config.toml
train_examples = 145000
fusion_encoder_norm_position = "sandwich"
fusion_encoder_mlp_ratio = 4
fusion_encoder_experts_per_token = 2
shampoo_beta = 0.95
max_precond_dim = 512
adamw_lr_other_params = 0.00079
max_grad_norm = 0.5
adamw_weight_decay_other_params = 0.01
Rows from block 3 of the fusion encoder of a small model that answers yes/no questions on an image's attributes, named by matrix and row number. Rows with one number within an expert belong to one neuron, the router's apart. Each number is 128 + 32 x the weight over its row's rms, rounded and kept within 0 to 255. All counts start at 0. Numbers have three digits each.
Before each expert's rows are labels from the 100 texts, of 14976, where the router gives the expert most weight on average: "tokens" is the input token at the peak. Only what is clearly more common there than usual is listed. The data: rendered roads seen from a driver's seat, with toy cars, trees and houses. In brackets: how many of the 100.
# router: router (fusion_encoder.blocks.3.mlp.router.weight, 8x128, trained with AdamW), inputs 0-127
# up: expert up (fusion_encoder.blocks.3.mlp.up, 8x128x128), inputs 0-127
# down: expert down (fusion_encoder.blocks.3.mlp.down, 8x128x128, transposed), outputs 0-127

# expert 5
tokens: "dog" (64); "barrel" (25)
router.5:080104146074143135108134049120151152121134114135126082182094070149167112094083107150152130079142158181097141130159123132170141116161115117163146069121061165111091079132151102152096117150088098167108101180168105117058147161138152195130085193109142106123171138136152115114167083106121141022104171112117132142101134105124134158134145092109188099162165171074117144108167140146143150142132
up.5:142090149157148124129124145110056122109111176116111111078106063146183162079148140142122136135129176133150184073124161199106141177120130122084167148110098079142105147140112083134155141152157176089129148165082097153132058174112197142115123170084146146081133174144094108177092157145110157129175129133162162085147190110135085103169121047129116094160112085165109141066107145143145114138136
down.5:118026141138080138122126113149143184110081135124107119153083098113133126131097148128054094140121128176151170123092094122143130157115142096148174087146153083182070113083141197173098125077131118161058122112166118151176138168132158154108169161133128191104120154167116172094160152135093129106140139113091162085124145137144164163174177114126119123115178170063066171094132138073124143122111
up.6:097143124134131103067032155099111141123102137082182151119062122140094089138124150085081110129113136125134178089107145139089147110172161123137126119178166102116086189113095076107145160120132148146163117128169148128117147082172078145180070063198100102143177157178123180118123159089180154178190104154132088138134168102122167132147120110105150174119102162126149129115125127125118106053131
down.6:144204145135120104148147015155070169130128121157102181114100128145125137094184123165143121144171096137163160155146169170198132136100126122108134111098124182111089186134163115144105106084054167159122130157088132197134113084133088109095152108131152148124122114114074154129051128088105127173056084100100176157136104085137135135155131103132090071111109126087091158122145127146111106123126
up.7:133116128164104108109139112191120077109102157106125091121125132220165097090157073205170182119146116144109126131110126109130099161087151168123154158173120133130107089117120117175172141104058126117139119085104134109168103116148151115162148121119124176083144120089089180129177106201167125104165093132103145099114177123112089096171084134074080175128102123137104108049138093120118138156044
down.7:164105158152159137130125104138083133112149067158144155110074140069086125141161141159172139123126134144151095104148157102090136099119174150173138160159165105183093190140110136132074133170157119128127147053137037175096132156121108104151137154213097106149127221121134143087080103095091096142121132122178131128194134169139113158112163146093155136158098148101120149164126117131100059087171
up.8:078087153144118152130120085097047146078117160093190181103198067177090081113120113090054106135101165139111115081064140167163137168148154152074141117132115105122128080134164113139197125121107184116164134167101111142129126151109151120144160134190132134089115168104146125172152087115095100117151150138119165129203113101110122118169070050086148148121173103128121116145147099133132129142114
down.8:138085231100139126107115175134133125171110141125086121223116105141144072151065098102129147117063100192163184122152093123116106112134121108147138135112126132102123182133152169166091089097096135108077089169170117111127226140161096139083156109101150124139154111219121126106090161063161133113127134083142163121102120123110167123158123155144154154123109163081088156104132117122138139113089
up.9:129130186146088113143084088121144165100124148150139124163108197156148131227111132088110117088082188141139127159089128125099062120150122116067165126169104149076100128152109122142094117086160142114174127093107085141166128102130136128181149128141181142068150097080122137088139105103145124108187099078070122128109177098127151184116090094122071123125123125178139200125094131182165111166165
down.9:200185115122137103162153120175111192100135136150123064090114153100080163105142141114145127181131103142166109104109166139112150151134097133154125182154122108160083164137119121096155086149107105122080115101121134144104066154126065182123125069101129136139124123176076176167097113124171107155142108140099114108149204114169178160158128064141082157096190076137101121224098120154148125106139

# expert 4
tokens: "car" (40); "dashed white line" (18); "double yellow line" (15); "dog" (10)
router.4:137109168138119191132152149110113156095128118106054137150155111150111123158107203135127129160124122212087052128096162060142166176171114134134104049143116172127099152160108138049106150083177071142112111194124137129135123139142121176150125196070170103068153133116118156150114126104072176122114128112152115118095123105112146153130099123156104086156169093124156117100155087156122167123164
up.5:110172141179208146123115108155154078154108117073131098145178145180149065123117097128126128082112121112146155136144142151168155150110091158138121161108118167141099183160154133148117100155127149089112068188190163131131110146108059093150170142065106063087156121107127134110117127116113101113073141124150092144145066053116072137174179100089112133097085157183152170115090161158102128144108
down.5:161124116134101148125129082134135151141144173102192139160169117115085140083112178126143118120094146125149145119134146122113109143171144129220094110108195083167163122096105147127108141152093109081108096144081112097139066073159150116116202101131119089152101139110114174179107138087168178163107122158133137129182133080230105119164102076104088109115107099065180116114111105075147139135182
up.6:133132096153173129107090149153155136107140092139130143151090094065114176099222166118079127125144124123137101121121124087143110175147129097180169121091134164111159086110178161153062089166110129193102131129131159124084088114084167187119125155130128126120088106096164106138138213037104167108162111152123128140148120140189074075156115145103128147092141103061118086125136090179092114129116
down.6:086124121095133111192157115123144114196186178131128099167138122147160154052107137121147086184175094101149090111157168141114108067170126102154126177152095096132145168093101172087100150117144113080149133078121174096099208045156143136149137101180145148159133167160100122092115145166168100122106123124140119160163125118110141149158086117147110060137147123200150092083073143112149119104151
up.7:096124106118101085089117135103154118169111141180053146079060095176163134085080075136173179128134101131115114111123136080111113135142118184111118106162084130077162118106121105067116160113161073087168227125103118146120113121133171156119155166156116122139100155100105120191170118153136114154209132157113127117163102138145118148057139120151087140128090085177106140121108161071138100126178
down.7:087129138150121167167119114178129110136073142140153069100096191104126108109148052103160087128144141082127138204128137140113132125083137097142061182147116148117172114112099150158179152101142106164121120144106120086147105153114200085079049168103145110092144146128123107082129180196115120132117140129163183096144117107087134073114123166145155089172129060128123190098150153156140175126087
up.8:117108087097137144114121188153120111116102080156139174118083130162102125102142090174134138183097078102140128174127128058131169126133077112111116152174123137082128139147126122081194139166153107086110153096046095128148112104168109093149140125174141102133017158069191182110138181160150131155146152177132076177140121120116165093146181117117127076153103157134095167146090101129140103120135
down.8:094128138043100119155115140120120057157092116107127209134113146151138087132100133203142081118071071133111128125176101172167090073126147063144145137109104169144083129098134164187135151104146109149143143154098152117126137108168175125124134112106125065115089145221121126107143098162066174095119181087108144116069097131120112132174176141076155164119157121135145187113131114121123085120128
up.9:119166138095123135110122098125147159127105146126155118129023116122155125113143139151103082139223102178143145089116091140117137118100102120088111120123127154108172170132057169078141154162150153114137117090082189141210118114109110121135157128118103142127102050136158151120126114100142131140145141119103159137137135168196131200084128118160061127126109100155140187101080203166186085099099
down.9:182075118110089074137104150106174090097154109159109162103092131166080126079136117150142135150104106142102135086198105127101114101088103122077144153098115159122172162115079131140095075090156063119130133157155155158112146111162200114108176121116106105160145062122134120119121114181186089144152092120105146139129023117123132134182087156154140176122089089109093173112140196157121177109125

# expert 7
tokens: "dog" (43); "barrel" (22); "lamp" (15)
router.7:124158166121100114157172124194179132163194162084115119107092112088155133161151078177146095140121078123114089134155077142094177112089084115153147147097154127166134140148133107182127113101143148121085144108190143138117164112137114111166155120128124100145173097109102101122056102139149149181120117072159100138143184165129175080081159146165102136176150147071116177126098113129033172178094
up.5:146091140106094212137132161143153103186138078111178154119064086140070134085104138111091113166155150167149170117119253158132123155157156139089105096107110163130137124118152136099105108146125186117152161117121137171121098092118120139139115106116186097130136081097129092144155101130097106130119129165119103134070177098142181105108119154183149150176096098134076095125144062105081132127199
down.5:171066120151145169109154092097099138155153146136149106107124145089120148093122097164074103164139118093137083170114135065114082119125137176155154106099111092105133142141136073162160116106136183097137137156057147140168098101093131125115114138139138139126143098175217155149123100084110058058145146117114128166182085183171160134155130138177133120044155098151114128060114104201167109133133
up.6:090127073111109146103126043156104133141106155113118125198140100175093116139095090105154136113103111097110107082079105116167144073154054170169134141165132174168163150133157077144144149148182086147196146174120164134086146199114116102084128192153166162125081100121153127145109135160126126136135114092146085155101131112108193174111098155121157109089143092130082084089138119177119143169084
down.6:139128214133142083174143160157155190094165142139121103160158126083113049087117136136161134090122105158119065104104096158069134192143167107089150094137113089128115111146141155111145148134054119068067142164156102166177132153129104132109135130123115186160077184105144124136146117134151193157128124128156168090130082137114174137122126121152137143128153094103147212131182157172083153086119
up.7:137123119184147181106106149100122083100142149102189090147086127090128115159143140172086130197193141093113154113151152128176162135120161156138103162059082093077131144112157091095092135112103067168140149098118155147087122122131134146109126125099144098144112155138089157147154192126164107071099123226096128162172121129132125148123225075159137127149155178159112157129143188121120128159080
down.7:161118098133178102173116156091114170054120092196180161138157148185165138152130104139151147079106099095126147117190116160097135146130126091134141112100120139134125117098059171117020115127109128113185178122127072126119155089149193066141119173158097145175109140093112169097106148160165158182116134080107156161156124131122103106106081069148121122088162133131101123103113127127145059150117
up.8:187142135054109117095101142126143131102143113196157113095115134125181126163135157133111074111141140138164095125157124109130104161148130130105069090141079146127204086129153133131184083155176139094134095094132080087097118095146152161099103171141077124106156124123202128128128128110041132094116152113161120196119148185086112130122178139213155134111166115094190093127173162126161150119084
down.8:154086099201112120114126113129159168170124201109079129121102077132110153149121105124129168150177115136071166102115128171127106126031131114097188151127148067136106165088110099194075093089126087160140188165083156138109098129052129114169119123156160109156114084160111142133125101140190151156135128109111156129138081103158169195122105137099067109128149141119116167130097080113112085145153
up.9:066159125112103144102151052101135116147160151093160130089168092101087120149121120131180111141148067121140168118085113102085129168068112159149141143154152145144097150102154096126145192135121075089163098203149141131117123152147114162142169121081157156150045194076115124144119097152171094112144179107160056142157112130105178154149140160139115136121105101154106159048074130149114148116187
down.9:143055116152095090175164130159084108075144142182161179136172169136102158126099106068098140095104111120085106149138118101155078142146150142115049145083147102166166151095092145107100135135105092109115183082166103179157094086126139097125143105062135169149127138080159119113142145163092167103100114160131105160073134155097108139140148109115184098150122124100106087119186164093045120137188

# expert 1
tokens: "dashed white line" (46); "double yellow line" (29)
router.1:131077117146125152138064078104081122082081107136120118141122092164156153078097114152144079119143156139108153113116133103141185100137151193141131078124106168054134127103173139148098103180129120192122120163114110123129155182175134175144076129072110138076158195102167141104166161128106109117114172161129110175100108094063112153124087117108178092156133143113124071121155095072152069065115
up.5:133161139134155140114169141114109081148063142166126125151132160179162154188146125144083121112110074196135101108119079139085118127138158107113127123098108100161239099132151117111107071147113113116103178145076109144171159139165114106191185102149046145083145103132144168068123133118138156129103111103170126114148151104139107122169171118103102076090118182143094121129070136090121068194138
down.5:165101069148092138149163162122178151126175162121095131210147136135168147084084161102108123139107078091163125143156155119154115151119181128069135150133111071156084097190142095137143154192095123093111074128102187147098163086124092057112116110122143105120116098142161144169111076107105151213121118132123107088133097153188167116121079144139148180079106092161115137100112107135115124060140
up.6:111155114143100117145144120049147127186126138101105133169041131092130164075121119094072113182108135152135165135133148135064077197074073141086120155133108141065190168101136118103102132128116097138129113136150129144144081100145079089098117110141121108113144161044144151188169127126176104117094113161141107132099127080191156126179152174100136110151168128150169183106089105118095128155155
down.6:118104149109149113148139131144094104120108142167185079124147163142136161129099118081102073151160114120086074068094141151143160138101189101087053168093178107162112169135148085153119106212160093146106128139136136109116115147103157164100149136140082106082183097130093101093116119113195137124111144069193084145168112125150146139219159145186126106090113104151119114120060177129107141117155
up.7:148115110117105124188199108115110116140137087104136174091085143097095113064099136110117131103126120133146056173126143137063082160133149162109130113105111197174176164132129142091094169168129138089144133122150189134197087142108170105163080141118125124054108110106168156082168124089152114109218111153151101108148107171141110171175109166090141125128150116152084098087110079165093152119156
down.7:153171086141137123131086153152148128151123130134093141111121219147125133140196133183130102190141083103101119112128095103114145136092118088131119125146199098176196151099087097180128090181199118141122114165098104164117191111106132151154129151126152090146134151101082123138058103125156067122119103075142078145117136124092179116135172191164118145133081153100112175147093122113127152058085
up.8:125088165121095170135042185135093145106143109122094177137142094139169099105119094088119080131111113077119132055142093155110159100136179141121174086083143101106147158143166134092155068148116181123108064122120114115078128115202156133142118122164140130109065123153168124119166142125105115134143067143085175105067154155139127178174110117098136219128149141140161100119178172110077110125121
down.8:113064172155153131070141144120154126099181092145077142193104126147180098113140110095103117103174154142117140088157166119127133095160140167132150103115115112146154151158108101117114075126143175104146098181129097144186161182071088144153142139132151158151069129132116084116161103111122087086151082148089154060114123163149084127178147189062080147132124221164097081168135105106137126110094
up.9:155124181130056084101140112098161145199160133135137081092142109098133178119103148106083100149115129188133152127191115143140090071154116123120130115117149110092138122108097163140100077122109187124123065113168088087099146096117210177128141083149151130201130123101138098121143151143132161122151081135123102104116083083140125157117176154176070110073207142129080138187126092129153094107164
down.9:147136134185165121172127110151120098198156200163101098157170127119159118185085109171170115084121142162086158092161134072113153117148048130136097118111080145133099122127097128153169099116128106086079133064145149163133128125111158073121164085090088117158142117116078095081130119096153154056068109142164065145154116141144119114184164117170123135110137119099136117142099167126156125218111

# expert 6
tokens: "bends right" (65); "straight" (20); "bends left" (15)
router.6:121180110075185106137111123125120122151110161118159135116097125108026162098156170162153154117093075120125118156121166160125104146079195170089072119154095162137123111072106166159211214152134116123110161078134086142162083144133154105139147169112083129176105129090111130141138094142151178106129144169060126183122111139151104182119124107106114139095080103168074153152127114147167118111124
up.5:193104122131159110158138199132108174164136071080125166089123154150142163226133115090146120148155113107180116077132125131131090108132146096108135117020159097129118143136147125058150081168102124144199143169123102096099146166138137075089124132124137142150114093156121155131055130140085110149203122142118140086189112148103151156111160121055108164162131131172121132104137093140126135110094
down.5:178170127128081094159135141077107115128102163146094110118106207189114080111213135146130166149125153125096129099163074136066123109072150158190105170105160107152119154164118179157144085144098106071130149116112086130127100130161108153168121074132120043211134178101167115113171121174095145111114106131112090137139094155133079097147157191138112153133167173127134128124113162148114149120148
up.6:150081107144134082131111104123091085179187168099102122178156145117116139090151144150179147127161199107098162148124160175104161196141163167165175069165142189164200146109150151149120157147152137111104135086142090117113082178087185129137190126146145123140090125186172153119116165150096125181125124193109167156131140186171109167127165133116090132100119110204121143138124142148141116107114
down.6:129155093090124097131104157101139162127044124121130128074143123140146137150160121087119125159120096141181110089127113153114128082100073135065158156110078075146079111081079122117160121106132089151164211063156090106126135108123109095141096106101145113170058163107063122088122056143183127092135177098133099095155079096125192163112145172119134157161136161131132092138062108148148117095121
up.7:123173093089110099154044091128128099187198076139127135098202170157123161103108154124116146101159139181113083132109116180144123129167097085099148120132112144143133133135154180152109147152100132102070159137162121126103149085081124154157174143124118081143105132139100110135116117097085099083116154079146128152111149072122082149183148148028121148094166127085082159111154175153167160106191
down.7:137123165144144149116255094113106094111131161154125105137165127154087146115172150158134092097135081140124114131151136091125145137089082163159086108170128131129049111071143093085148073145159096115143086192112230140120113115168175081102157123110121119108159187122162120115099089150108104140137105124103147133143164131185115170133094079149103096150122097150163087140073112122121151181156
up.8:072128147113103157061179157090174108172117120117088134115088107150163071126059073160155089139105133108148131111147108115113193176132071129112094087182068088133132112097127101088125116129135135128124144113128102162118156086139125159099171123111159114105177141113151126127064076079121109089194176118129109093101151087139096094234124096165102136104145140126148128133200087156155137102141
down.8:084089138136126157131102138056091104149146102058112127083104147206167108149148114141170068119095040152076194167151145172130108140148084080155146113131180065179165128127081152096134132129119181136102161115129113120104107145118124134177151159106111072114141142151143100120135120153108079175188198184153115118091151092124128116132120060110124166132168094139117190129134143118105120114144
up.9:178125138160180162103141146164105188130140178139182153143162119138091139164086142131116155124175134126115135128120142095131102084109162097122113152155145168123119118121197153164092161099071181153137155111104142135086141122143117177093128165095143205189136110112148070227107090160076089094154109120142094163068164095110108127153173136138097171164188096112146075086173100117118106130160
down.9:085088145080197100168131116157118155112111147157075047088109129092142147129091124123132144121122115178126108131108097148106125163123158155140063140087087081063166153036184137146126138122126084122131099164128166106159139161118095085131140141134114084096153135124122069092139141141133145150095130156152161125147128112182138088029128097113153128241170131112114141096068132102112120129129

# expert 0
tokens: "truck" (58)
router.0:144103115187111119156112170085107139113135107165127136142166195165179099161130098073084144123175177106170164099114115126149084115173088064127150150112167083118123164161151131103069079092127141097191082166067117151128161113109093072117117057156103175095124128171122111158112133095130076166159085120155164083168120165111142102192143135123123127116178154182165135146088164137141100140122
up.5:112083132132137132117137182139157119124150165166167097113133075172122132145105181117089144148132098090113129142012133056119105144146108101111120158155136086132143110149120218130076097149116104161115143120182135191082075156141118072174112174128174092108126122129121095141104089168088106127139138076158097132114144109188096173099168098107143143107160054096160103124181152139131171100151
down.5:081093131120127148192151106116120154081128094146118146145079154102186125159158127090096074103106142101167176134140097206115143140101136171082126134113116220095110162090147100121151137132147068110175151128128098132177140144099110161099136093138136220158092097078118091106097185161136144144071113154136156119142049163157084097142105148125159112056152145150157108115156121125120192137129
up.6:114124153135122127147102149130120132111082159132151174137062144152172126043114135082143141133081151112106157174100103089103162093150113214148172158094184141092122117174136141152137151073144111088133108140154111105139128188184117135121105159191143081122121147140092096140175162143071124174089104101130148160106152160145207142092109137222180142139091123157096083132110127126159129104065
down.6:118121157161089111142089070117161119201088077120110151151152080150139101102109091133106113079117120086138133131116056134108146139170217166118129105130128126092114160136168135190118109122162172144119154105093096099057086173126115080067137111107109142144098190154130129151155153152173197142196119150179183161124125082125127143159122110111101123078072105108101136121146063150078119141111
up.7:109135136115151119118117115142128110169091082087145108135091161197143137121118085116128139105130080122121075156167119093115133109115064181179145086132127191075142127221139104093083120171182108116138151161215159121116153136175108183112109156188173120177160167154133070169099146099109147121074177142139107147105103133124153147149143101114093164122076137138081111176170099141088143100083
down.7:138108138160187147145100116160129124135073128108071100085094156145153129088082179103107097099177097107154126202124202139175109133145152108130156102137150151104118113128177207171104168093102110175110126087094118126118127133066134155121118155081158164132113148150098149111158107175110146112118098122098214154159140028138108171139155167077120177133116085148083102104144077155130137123093
up.8:172126076142095175087121129126110168069086132188168071110140079079114147184107126169093120219111078153042131099144097115091113099112133078112142136080066117081157096178147104084106132096151118115156138105150119097072130074154152124154155119136145167143119155160128127135147114111094133073104104135136077107213121106127093103142156127138112137106152100125089122107095075101080133149154
down.8:120124129121125098154157152120153118130152136101117182146138127151183098103214192111148116100143124146151108151156172069118132165177125126177091121145141102115071096149144135086158103179120156050201068131120197124134142113094110082146116155151191082142144085086095148100112106156158091168147142115134106142149135164103206122089134150129111072162107209148174100108135114110181157118124
up.9:136143072131057170132199151128140049134115147049099147118122086091067121163158119146105125079115112111136083132188193142110127110150091137133103119146195134125140122115141138101099159170147115106157090116098143117206177141045141069148094131168159140140109079128084096099118100091118169191155105151134148136143149173096074122097140135174104135105125175093100122114131105103106156118096
down.9:127115178171103145155118128130131143143119166157115171126116169137195138136120102122120134174113124111128113150141099161146123160073143166104090139143103134113085150199109112109133174128087181145108137111077179156061058098139166146174161166082132092211111161150173121155113136128059084098127120121113121104181132140113157128150115156142128167093139096111203196135106075170203082169153

# expert 3
tokens: "dashed white line" (42); "double yellow line" (17); "snowy verge" (15); "sandy verge" (13)
router.3:099111215093153149117113125121098150116123107149148116143183030140094158072084144191123140111174146150075158133108106062179214150129130162150173113116090114107114108136136130098139131117121119164097137150145081121134184139130146141125101119086143143101120191129177178092155127114101132128140188165136122138078077112069093127148156149112195069114079148110146079150151105142126121079162
up.5:145137075121178118109096089123163135188080172159104105158102141150160135115117107100101169094128188176092084195139131127086114080177119141094063117166075108116162088132108154108062127148150135134218157156126158131100157147165125136152115038151107104130085172149136164107159105085075105148126153143137058112091164157140169130137153107126126106132135136137092155092140137093163156086179
down.5:174103121221093095178142113077142085094165141148147131156142142104111181149117159137102148068149098120176111100084162118192101127108090108159074113117103103112107124161154131171219091177075113079154091166137135161101153120118134089132164126111131171115129124108144127119109134154167214190114121101115124098167161154130083094086155119172154087071135123068143090121155160119140147127147
up.6:115103123080063149144125129157128156153117099142193124136138137126147132139159091166178149117057141154148119112104128152149136113175108072110142075115125140129069129149108101132086111062084060137091141131118128097105160123164164186177098137098125118129132151071088135067131142174175155164107154046128161164129080144127085111074175210161157094133135103139081122112151111128140058167098
down.6:046135138141117119149119093172106149114119104134080150152097109191140166078093112130120112056159124041146188114125166129144141122148150173124146141107113178093126077043121073148108099111164115136119117163104127123164129070164174091175100150117108097196146155111158096119144091136091093112114111127103132171140137142144091088096147237139136102134146156104168079165135105133156143130165
up.7:112144099072132108093132150082147136113085148143102160121121047118102125133091177113130123129115102153122166075069129076127176158101153205136154103077117119130145101157142147078178090171119118142136152186143101162157131163106116144124082068089169111138145073104108133073119150172169140102085178101116181162096174094146095092136145123132167093141109137045103135155188153118183153111092
down.7:142169131107218127166129161117057096160148128222128133141051126113096151143131162144120159128104144104087087122153101120102128112111097133166119195145095125127119096128135108100127125147095138093063077130127095185100116087114147139116198119109138065119078081089189129156157164164122163141038149130117157178122125114121166126085154143181121075156108097142116080118108143108106128150166
up.8:189125116107114165105134078082129107132126183125095107163143078159094130100109133129141195164154136185121149118126124095082140070105224134164157121110090143170165100162138162077091090126158105129060131169138099133157106156162102112139091121213113102152120136120145142176148168130069110147154191151111112133119180072166124085130082045162094164138092117129105123126169106135134124128108
down.8:085140108130125131162228130158143135100153102107127097068146144126056137095145098156137124095115094096161149145161136069110086165151106133134091079103116124135098205149142070130119199155106108139121149094137171186096094124117125144140096085127121124127108113137154135079075123166119116089079150151130123118128064136087109141074145171135142158141124191118131145043128189084069141174170
up.9:111102155118168120111087161075080133104110104157169164201108124089179118100094147140171119148181067181121207132079099116137164139126143076122184154078132144160132162139161173119242155136154138164096183109146121112135108085090164111100127106129136122112155100144153084121096163093166149109130160120121175090136116114131078097129115139177104074105133115083153099135125162154129061120109
down.9:123101092118168157120179121127082122169070124096102110119120133091162133097096112146172124091095202090162153114143140116112136103179141123145134107174154148138150142177167122097129200151077120109250115129107081164099111147158089190093108158111123123147110106102114135124114119139098105133116088175097158175144087109152072141118098107102088117141075148176163124128150117208147212139121

# expert 2
tokens: "dusk" (48); "double yellow line" (15); "solid white line" (15); "snowy verge" (12)
router.2:125122046140128149140149123159105063126111139096115122099106103113140102112135107164144106133101108069116129159124150130099096122104135134106110147201161133127123074052184123195200197168121136144133187077134179119166080144142140111163166163101174045145036103101099134106157122122150088144133120167134150165136150117196160106104092147141107137095101101128145102131140124111164176076126
up.5:135221157100081105155121088129159163159149162160071103129124094157078101132116138149147113108119132090150124130092115194097094117133133156092120140140133143137093157144149153118150139101089147146082169095174132070087110159121135142132150150128178096083121139161176180136153142106141087140150091128210211086097092111119171119092170033145162105105098131122113145138175136148041095124126
down.5:108040113094131119135069115159182124122162132129153163101138126104191075127114087130147117105127118099148163144128081123130125155158123114140125085070118133140150078068118091144079100123147117157096175178106157116168142081146166110149108153159134156053134140088148168101164164088109189130187124138134212113125173152085134113189092133108139095090158164160082141099195084082106114133136
up.6:147156158142088056120207149103077109136098136168117069121169094091135162066154114125133081128136142118104103086109098130110086166173089156093123149136168169183142142084164110174121110111164170133136080132122152116096091133085108123165161152160176152162150109124140117128126124188135099181096120132151127139168115166194156120133103071108138187089130129128119180098129133207183149057125
down.6:199118134084155133158091080176164137129115115101183143119121158174172170118028091160124138136147116119131103145120114101119207133124137116108080142123086094119145137156059088099151137128154105153119129109135107106179134094090196115141117132131078157145099081082110114152153134095187177105161117144128115140158069036123085122166173153150116098108113103145096140114053187136122123156119
up.7:160136164101125148207123156060133155141117111141077116106145177023173137165135155163081124117146114143104142152152100137092124143106154115149111135135130106200180160087094106141129076099154093112096107150141134140163100159067132079146127078096140106128146083142095182155131136128108115140133085168135139069125125216137137183150112195171148112077117150126168147126087177168135182122115
down.7:161156113172109136106150108156108099135138170105170129150146152224106197126115089102123136174147122160151124135133126122095170096118154089108173129095106159122077130089108095072189136158084118133173090110193157132090071113151145079153117140138116119120121113113129111135094096118225154148127129064219111135144153148171107111169096111066105128128086123141159147115068074131102137071109
up.8:116136151126103166132115194102112142100154161120153123098177123203146144053088124087156147127120096112125154098181141125139108114050223123125135185172085089181120177144171104062160127162090160152146166146105106076168137086106134145109122137148157146091166155120081140172137156096154150091142142114117091174122075126091080082161172168144143162125119136112117181127116128075118147094132
down.8:163168108140145178115057125122140092112082093173112155104141117099102149114116093141150096144203143145117124112147132145107153124150114139192098146093150155145123117133084125176123133109098103066149155076148061165033138193123100148155079108152128096129100110156148152135122116150162104097102108116120112115122106186058126057129167126071127131142160159141160111139082158240140112140087
up.9:166141161132136181162121160082115114140105133209127144143100173129177110062180094195171076135060131120140179128077097155048090119146093093150151170122123153141111111070138115087099140151136109109137139101118112115094077126087144126156133138133145103172113086124151131142150156166094104144126091104130104180153150131115165102120148119120083064101106131197123186123125098187183125175183
down.9:138110106184180084143103080171113110156111150135159134160191138142136126157133147123130167096144118085139097073195126130137191122092135144102080148121122041154138173141099114131157176105103110128141139098160185146102083190090149085153158110134110112123046077067083141150078149115143159171151147153146104088150091135188092120125135108139108197133129107121105094116121196130120077162090